config.yaml
arch: "transformer_decoder"
model: "autoregressive pixel model"
dataset: "rendered landscapes of hills, water and sky"
train_examples: 36250
image_size: 20
horizontal_flip: true
levels_per_channel: 6
vocab_size: 217
width: 320
layers: 6
norm: "rmsnorm"
norm_position: "pre"
activation: "silu"
mlp_ratio: 3
head_dim: 48
fused_qkv: false
bias: "all"
qk_norm: false
parallel_block: false
inner_norm: false
drop_path: 0.1
kv_group_size: 2
positions: "learned"
tie_embeddings: true
init: "torch_default"
residual_init: "scaled_by_depth"
optimizer: "adamw"
lr: 0.0012
beta1: 0.9
beta2: 0.95
eps: 1e-08
cautious_weight_decay: true
steps: 18200
batch_size: 64
epochs: 32.1
lr_schedule: "cosine"
final_lr_fraction: 0.1
warmup_steps: 540
weight_decay: 0.2
Rows from block 3, named by matrix and row number. Rows with one number belong to one neuron. Each number is 50 + 12 x the weight over its row's rms, rounded and kept within 0 to 99. All counts start at 0. After the name is the row's rms in percent of the matrix's.
# fc1: MLP up (model.blocks.3.mlp.fc1.weight, 960x320), inputs 214-319
# fc2: MLP down (model.blocks.3.mlp.fc2.weight, 320x960, transposed), outputs 214-319
fc1.24 014:41 32 50 53 41 58 48 21 24 62 59 50 40 28 50 66 52 51 48 40 41 68 42 26 52 53 44 58 49 44 48 54 29 50 43 50 53 45 37 59 54 39 44 50 59 39 58 42 35 61 72 45 50 55 54 52 55 50 47 68 52 71 40 18 60 43 68 55 39 43 55 46 46 49 71 42 68 60 62 26 48 53 66 29 45 61 38 48 39 57 36 58 66 35 62 45 64 53 61 52 58 65 54 49 56 64
fc2.24 009:41 29 48 55 50 46 36 47 45 47 44 61 63 27 61 62 45 41 47 18 40 57 50 41 46 55 48 60 54 18 52 54 60 47 47 44 55 55 50 61 37 65 79 78 33 51 37 29 62 46 53 33 44 58 42 49 61 36 56 67 61 37 42 54 34 49 39 63 51 63 29 42 39 46 62 36 48 38 39 82 52 49 37 40 58 58 42 55 44 43 16 59 80 39 47 47 46 48 71 43 39 37 71 39 47 37
fc1.25 016:60 42 59 67 50 49 42 24 43 56 49 26 41 52 68 42 45 76 36 56 55 46 51 49 53 51 49 56 58 62 49 43 57 53 46 50 31 43 70 46 53 59 57 43 35 46 57 43 51 50 60 49 63 51 54 62 41 63 55 56 54 48 45 45 51 06 58 41 70 28 54 48 55 50 34 54 75 35 50 61 51 40 41 51 60 47 52 44 54 73 23 43 56 26 52 29 48 42 50 37 21 68 58 33 56 27
fc2.25 013:64 36 47 54 46 44 56 67 37 36 34 52 49 43 53 58 51 39 41 38 63 69 32 50 45 51 48 59 74 59 50 48 71 61 61 49 52 40 63 53 59 75 51 60 35 41 40 63 45 31 50 61 42 65 41 51 58 40 62 34 64 42 42 57 45 60 32 20 50 41 35 49 49 40 50 52 25 58 50 64 48 38 48 56 54 49 17 40 46 30 34 45 65 48 37 63 44 79 59 48 31 56 40 53 65 53
fc1.26 014:40 23 22 56 27 37 47 26 34 52 55 56 43 41 56 56 44 44 40 47 59 48 74 63 59 30 53 75 49 41 53 34 47 63 60 70 66 54 42 54 58 51 60 56 44 47 66 37 45 50 60 47 41 48 48 57 56 57 54 49 43 49 25 11 38 62 70 66 46 41 73 50 50 47 67 47 44 47 52 51 80 61 53 58 48 45 38 41 56 55 75 65 31 61 42 64 22 55 46 47 29 39 79 31 36 42
fc2.26 013:52 57 42 52 56 34 52 42 46 40 40 51 65 59 66 75 51 25 29 44 36 46 57 36 63 40 43 63 58 47 60 47 56 63 42 54 27 53 38 50 59 56 39 55 58 51 29 43 64 39 62 41 36 64 31 23 60 50 32 61 31 52 47 41 33 75 41 65 63 22 39 54 55 40 64 38 18 43 66 37 44 44 45 79 65 42 33 41 68 42 34 54 80 61 39 65 34 49 53 52 52 44 33 49 42 62
fc1.27 015:53 47 48 48 50 53 58 56 40 62 54 55 63 36 57 60 46 75 38 49 61 53 34 67 52 49 64 70 53 72 54 38 45 54 51 50 17 54 39 49 55 41 79 58 51 47 41 62 35 50 59 75 53 54 61 58 47 46 41 76 53 13 48 65 49 12 39 39 29 20 55 46 52 60 48 61 43 57 61 50 29 29 51 67 52 46 63 56 50 51 69 58 43 65 53 79 71 30 53 57 36 66 44 34 26 37
fc2.27 012:60 54 63 49 54 41 49 62 20 46 28 39 55 69 50 57 48 49 50 53 38 43 48 65 40 28 46 47 74 54 44 38 47 24 41 49 59 56 83 27 56 68 44 31 54 69 50 45 15 35 52 60 52 75 61 44 54 43 44 36 60 58 53 50 27 45 54 45 33 57 30 49 55 79 50 49 42 58 47 71 53 42 49 58 50 56 62 43 48 54 45 58 56 56 43 51 56 47 42 61 80 52 36 53 40 61
fc1.28 143:53 31 69 61 47 52 63 60 36 71 49 35 22 60 44 54 60 45 61 52 58 50 40 76 40 54 69 64 59 73 63 61 46 52 59 48 54 43 54 46 42 46 63 50 57 65 25 56 43 49 56 42 50 31 48 24 51 69 59 44 62 42 77 68 33 48 41 58 64 51 49 52 43 37 58 20 53 41 56 63 41 41 75 43 46 40 54 44 35 57 47 59 45 35 75 66 53 47 61 36 42 49 40 79 48 41
fc2.28 134:51 47 37 38 47 56 42 68 43 35 49 43 31 47 76 77 65 48 47 57 64 56 51 37 61 57 47 65 51 70 54 68 59 47 44 65 59 57 41 68 61 45 63 55 60 56 39 44 36 50 61 32 55 42 50 38 74 57 61 58 73 47 65 45 51 55 52 54 52 56 66 62 56 25 64 48 48 61 60 57 52 43 33 75 58 51 47 17 45 50 49 44 68 46 58 52 39 69 36 48 72 50 54 65 43 51
fc1.29 133:45 65 26 53 48 39 48 55 42 39 44 60 43 47 52 50 41 51 46 64 49 47 47 54 49 44 32 35 51 49 62 37 45 69 73 54 46 68 40 60 38 44 51 61 57 36 48 46 41 79 45 56 18 54 44 45 46 38 25 65 59 40 63 45 50 46 35 60 41 55 41 32 10 61 33 54 57 45 47 56 47 38 51 55 35 50 46 26 44 39 42 62 60 38 46 37 78 43 99 56 40 43 43 44 60 37
fc2.29 146:46 57 54 60 57 49 38 59 47 73 41 44 47 49 56 57 63 55 49 39 51 57 30 41 62 57 42 61 50 57 64 23 51 68 51 55 48 44 56 42 45 28 37 42 29 47 68 80 37 41 34 32 44 56 46 27 51 41 53 47 58 53 38 68 56 60 61 52 42 27 59 63 51 59 50 71 51 46 35 70 36 57 19 49 56 51 57 53 34 64 45 51 46 65 36 54 64 57 59 49 54 75 50 53 35 45
fc1.30 014:35 51 40 47 48 47 47 49 32 41 52 55 23 74 41 69 50 42 44 57 58 58 74 72 25 47 38 53 55 50 55 43 67 47 37 72 63 59 49 38 56 16 31 35 47 49 45 69 38 39 48 46 31 40 69 48 25 64 26 45 50 42 45 21 52 73 59 57 54 40 75 68 45 62 55 57 37 51 36 55 65 54 48 44 61 33 53 37 43 43 43 49 40 58 16 49 53 40 50 41 31 59 77 52 56 37
fc2.30 012:55 50 47 47 50 45 54 47 43 32 30 52 43 52 48 72 52 38 38 33 34 49 57 40 58 35 46 60 67 37 47 40 55 52 23 29 52 63 52 32 65 50 55 49 42 36 61 66 33 48 64 31 52 71 45 41 65 56 24 56 64 50 38 42 39 46 47 50 72 38 56 27 35 54 56 37 10 58 76 38 32 47 47 53 54 29 32 47 57 47 34 55 73 35 46 51 60 59 69 31 48 25 35 33 48 41
fc1.31 013:32 63 63 41 42 45 49 68 52 73 42 53 48 28 44 52 48 75 42 30 64 56 31 37 47 44 64 51 26 49 57 52 60 56 54 48 54 56 36 49 59 41 52 44 58 64 44 52 51 49 57 52 47 41 48 61 72 54 41 72 50 43 39 50 55 53 41 39 37 22 36 57 63 45 48 50 56 47 51 52 54 64 65 42 38 33 50 28 50 64 45 44 56 35 31 47 57 70 52 70 50 51 46 46 49 54
fc2.31 010:32 41 51 47 52 62 58 35 44 59 35 50 69 59 57 58 59 43 45 16 31 56 64 42 23 36 41 58 42 16 53 56 60 48 39 45 59 74 41 59 45 38 62 36 43 54 31 60 40 45 61 24 80 65 43 57 50 52 48 61 63 50 40 45 40 52 52 41 31 55 27 48 54 62 55 64 37 52 64 57 22 53 61 37 59 39 58 38 53 23 36 32 74 48 42 51 54 51 69 69 66 51 40 46 64 55
fc1.32 123:66 35 23 41 42 61 51 37 41 68 61 41 19 62 32 59 50 49 65 41 40 48 42 60 44 30 46 24 45 70 64 45 36 57 68 75 52 68 57 62 32 76 75 43 37 73 44 56 62 48 49 46 60 40 50 55 50 40 34 45 52 53 64 40 46 73 47 58 44 45 50 55 60 13 49 38 51 51 41 68 66 44 36 49 46 51 52 56 38 51 35 35 52 34 61 66 52 47 69 42 51 51 66 59 35 38
fc2.32 117:57 67 42 56 47 53 63 65 46 43 49 56 42 46 53 61 37 51 53 52 66 68 36 50 79 52 51 50 49 57 26 51 37 45 50 55 53 51 51 60 34 37 64 39 47 59 39 55 46 36 59 23 61 42 34 38 54 63 59 38 63 63 37 66 56 51 68 72 55 40 58 99 65 37 54 36 29 59 36 54 69 43 37 50 61 43 59 54 67 68 48 39 42 49 34 48 31 60 44 68 51 70 35 41 25 43
fc1.33 015:62 53 62 47 35 56 53 92 39 65 67 32 54 26 51 41 45 57 30 44 57 48 48 50 33 52 50 64 47 48 58 44 59 34 40 66 57 49 64 47 62 26 70 32 43 47 61 47 49 66 60 75 36 45 44 31 54 48 29 40 61 51 63 49 56 57 48 44 68 57 53 62 47 57 57 46 60 59 13 53 55 30 41 46 60 52 59 46 41 39 51 43 31 16 63 68 68 31 60 59 52 83 59 42 54 62
fc2.33 013:62 52 52 41 53 37 44 48 31 28 41 48 47 48 53 47 49 54 32 40 16 43 49 45 60 54 50 67 67 39 57 51 47 52 26 48 37 64 49 32 48 37 55 59 55 52 47 47 25 70 72 63 53 63 56 45 48 64 31 68 67 45 39 54 54 56 53 67 60 43 58 25 48 70 57 31 16 56 66 56 34 54 40 40 35 42 62 47 47 44 43 37 44 45 39 26 37 69 74 46 68 47 55 48 47 55
fc1.34 141:67 37 33 71 54 64 63 33 57 52 49 58 57 47 55 80 69 47 43 34 63 68 36 63 49 34 69 23 43 51 41 49 41 59 60 53 56 42 58 36 33 35 57 64 42 40 26 53 55 53 50 42 49 50 56 58 31 53 46 47 71 49 46 62 45 49 48 57 53 54 75 33 50 67 46 42 63 38 27 50 50 60 45 43 52 77 61 62 53 43 48 45 20 53 57 62 54 38 53 59 43 47 65 53 20 41
fc2.34 135:29 47 49 42 59 35 50 56 45 52 62 37 66 59 48 71 43 35 53 35 42 63 22 69 49 61 47 74 75 47 64 71 45 56 47 44 43 31 47 23 29 42 58 54 41 56 54 39 55 50 64 35 37 54 66 35 44 39 57 67 33 41 51 68 51 70 53 65 39 62 41 64 47 50 46 43 64 62 64 66 26 49 60 44 44 51 32 43 43 57 61 59 43 37 48 51 56 56 46 49 54 57 24 62 44 36
fc1.35 014:66 32 62 49 59 60 64 53 56 43 61 31 33 65 63 43 49 78 45 54 52 53 52 58 56 55 47 62 60 71 51 35 69 57 71 66 62 40 57 49 58 63 49 59 52 41 63 60 60 48 51 40 55 36 48 63 45 43 54 43 51 58 57 59 75 55 39 67 63 62 50 64 64 49 50 41 71 49 53 57 59 32 29 32 64 73 34 53 44 54 41 48 46 66 35 48 50 42 50 43 40 81 30 45 54 66
fc2.35 011:51 48 47 38 73 43 62 39 49 39 38 56 49 52 51 58 80 32 44 40 53 32 53 71 25 36 35 71 51 47 61 36 44 43 36 52 52 49 48 42 58 56 51 56 65 50 70 40 41 51 77 61 67 57 61 57 47 20 38 64 61 49 63 56 53 64 60 76 47 35 80 47 62 70 46 55 40 50 53 65 51 53 15 42 64 65 40 44 69 54 51 44 73 42 41 58 35 55 38 48 52 54 43 60 39 54
fc1.36 147:55 50 47 56 34 34 63 46 49 52 77 44 43 83 50 53 75 51 38 50 66 43 33 72 53 72 43 50 47 39 61 57 54 55 52 53 54 28 47 47 58 34 38 58 50 60 45 50 70 61 53 45 49 56 54 47 29 42 48 48 53 48 63 36 42 72 31 47 60 46 64 34 54 57 62 54 66 53 48 53 52 85 46 57 46 52 41 57 40 55 32 47 24 33 48 66 47 60 60 62 49 45 57 56 57 46
fc2.36 140:58 56 62 46 56 49 46 32 52 47 45 53 42 57 53 75 43 40 40 39 30 54 57 59 64 63 46 58 49 60 49 71 64 67 64 72 40 25 57 45 37 39 44 56 27 67 50 51 54 47 49 42 39 50 68 64 53 16 43 55 65 45 41 51 52 62 40 52 48 64 47 55 66 46 53 68 54 51 62 46 57 53 54 62 54 58 41 44 39 23 67 48 53 54 51 61 48 62 41 68 33 48 38 58 63 42
fc1.37 124:45 39 30 57 35 40 34 44 66 52 39 24 39 45 39 27 67 52 63 53 54 55 54 54 44 39 60 48 25 45 38 54 36 73 71 55 61 76 57 54 55 76 64 48 57 66 31 27 44 63 66 37 66 31 68 48 56 46 26 56 62 46 54 53 54 55 41 50 54 51 28 30 38 45 51 39 54 55 40 50 55 43 23 59 52 45 48 48 45 40 38 59 50 34 56 50 44 78 49 49 48 51 91 76 40 46
fc2.37 119:47 49 48 35 73 47 54 45 67 49 60 52 46 41 54 53 78 60 53 43 56 65 50 50 53 52 42 54 47 75 83 30 57 52 28 37 54 61 29 53 31 40 54 45 72 25 53 64 42 49 52 40 48 63 55 57 49 68 54 50 43 60 55 53 55 39 58 73 48 70 53 48 39 36 42 39 39 38 51 60 39 48 60 68 46 50 28 40 52 38 51 46 41 70 59 51 31 32 55 33 58 43 37 32 52 57
fc1.38 131:53 54 64 55 70 40 57 37 49 61 60 42 52 57 40 48 52 52 42 40 99 51 54 65 53 61 85 42 25 48 18 62 50 40 33 52 56 46 51 49 80 31 41 49 43 49 51 38 76 45 36 66 50 34 34 54 42 69 55 52 71 44 45 63 37 51 48 57 42 52 57 31 45 75 50 38 53 58 49 37 60 54 47 54 60 42 37 71 39 66 36 48 58 49 46 50 62 61 44 54 56 52 88 60 41 47
fc2.38 140:50 38 47 50 40 50 66 47 55 50 53 65 30 37 78 54 38 30 62 59 54 52 42 52 68 48 52 53 63 38 67 38 52 54 50 43 51 51 64 64 21 62 43 26 62 42 49 44 48 51 70 39 60 69 48 52 37 59 52 33 58 55 40 46 57 64 46 51 53 34 49 57 46 44 39 30 52 48 37 47 56 59 64 39 47 62 51 45 62 54 55 47 35 43 50 56 40 39 44 30 61 57 56 62 35 37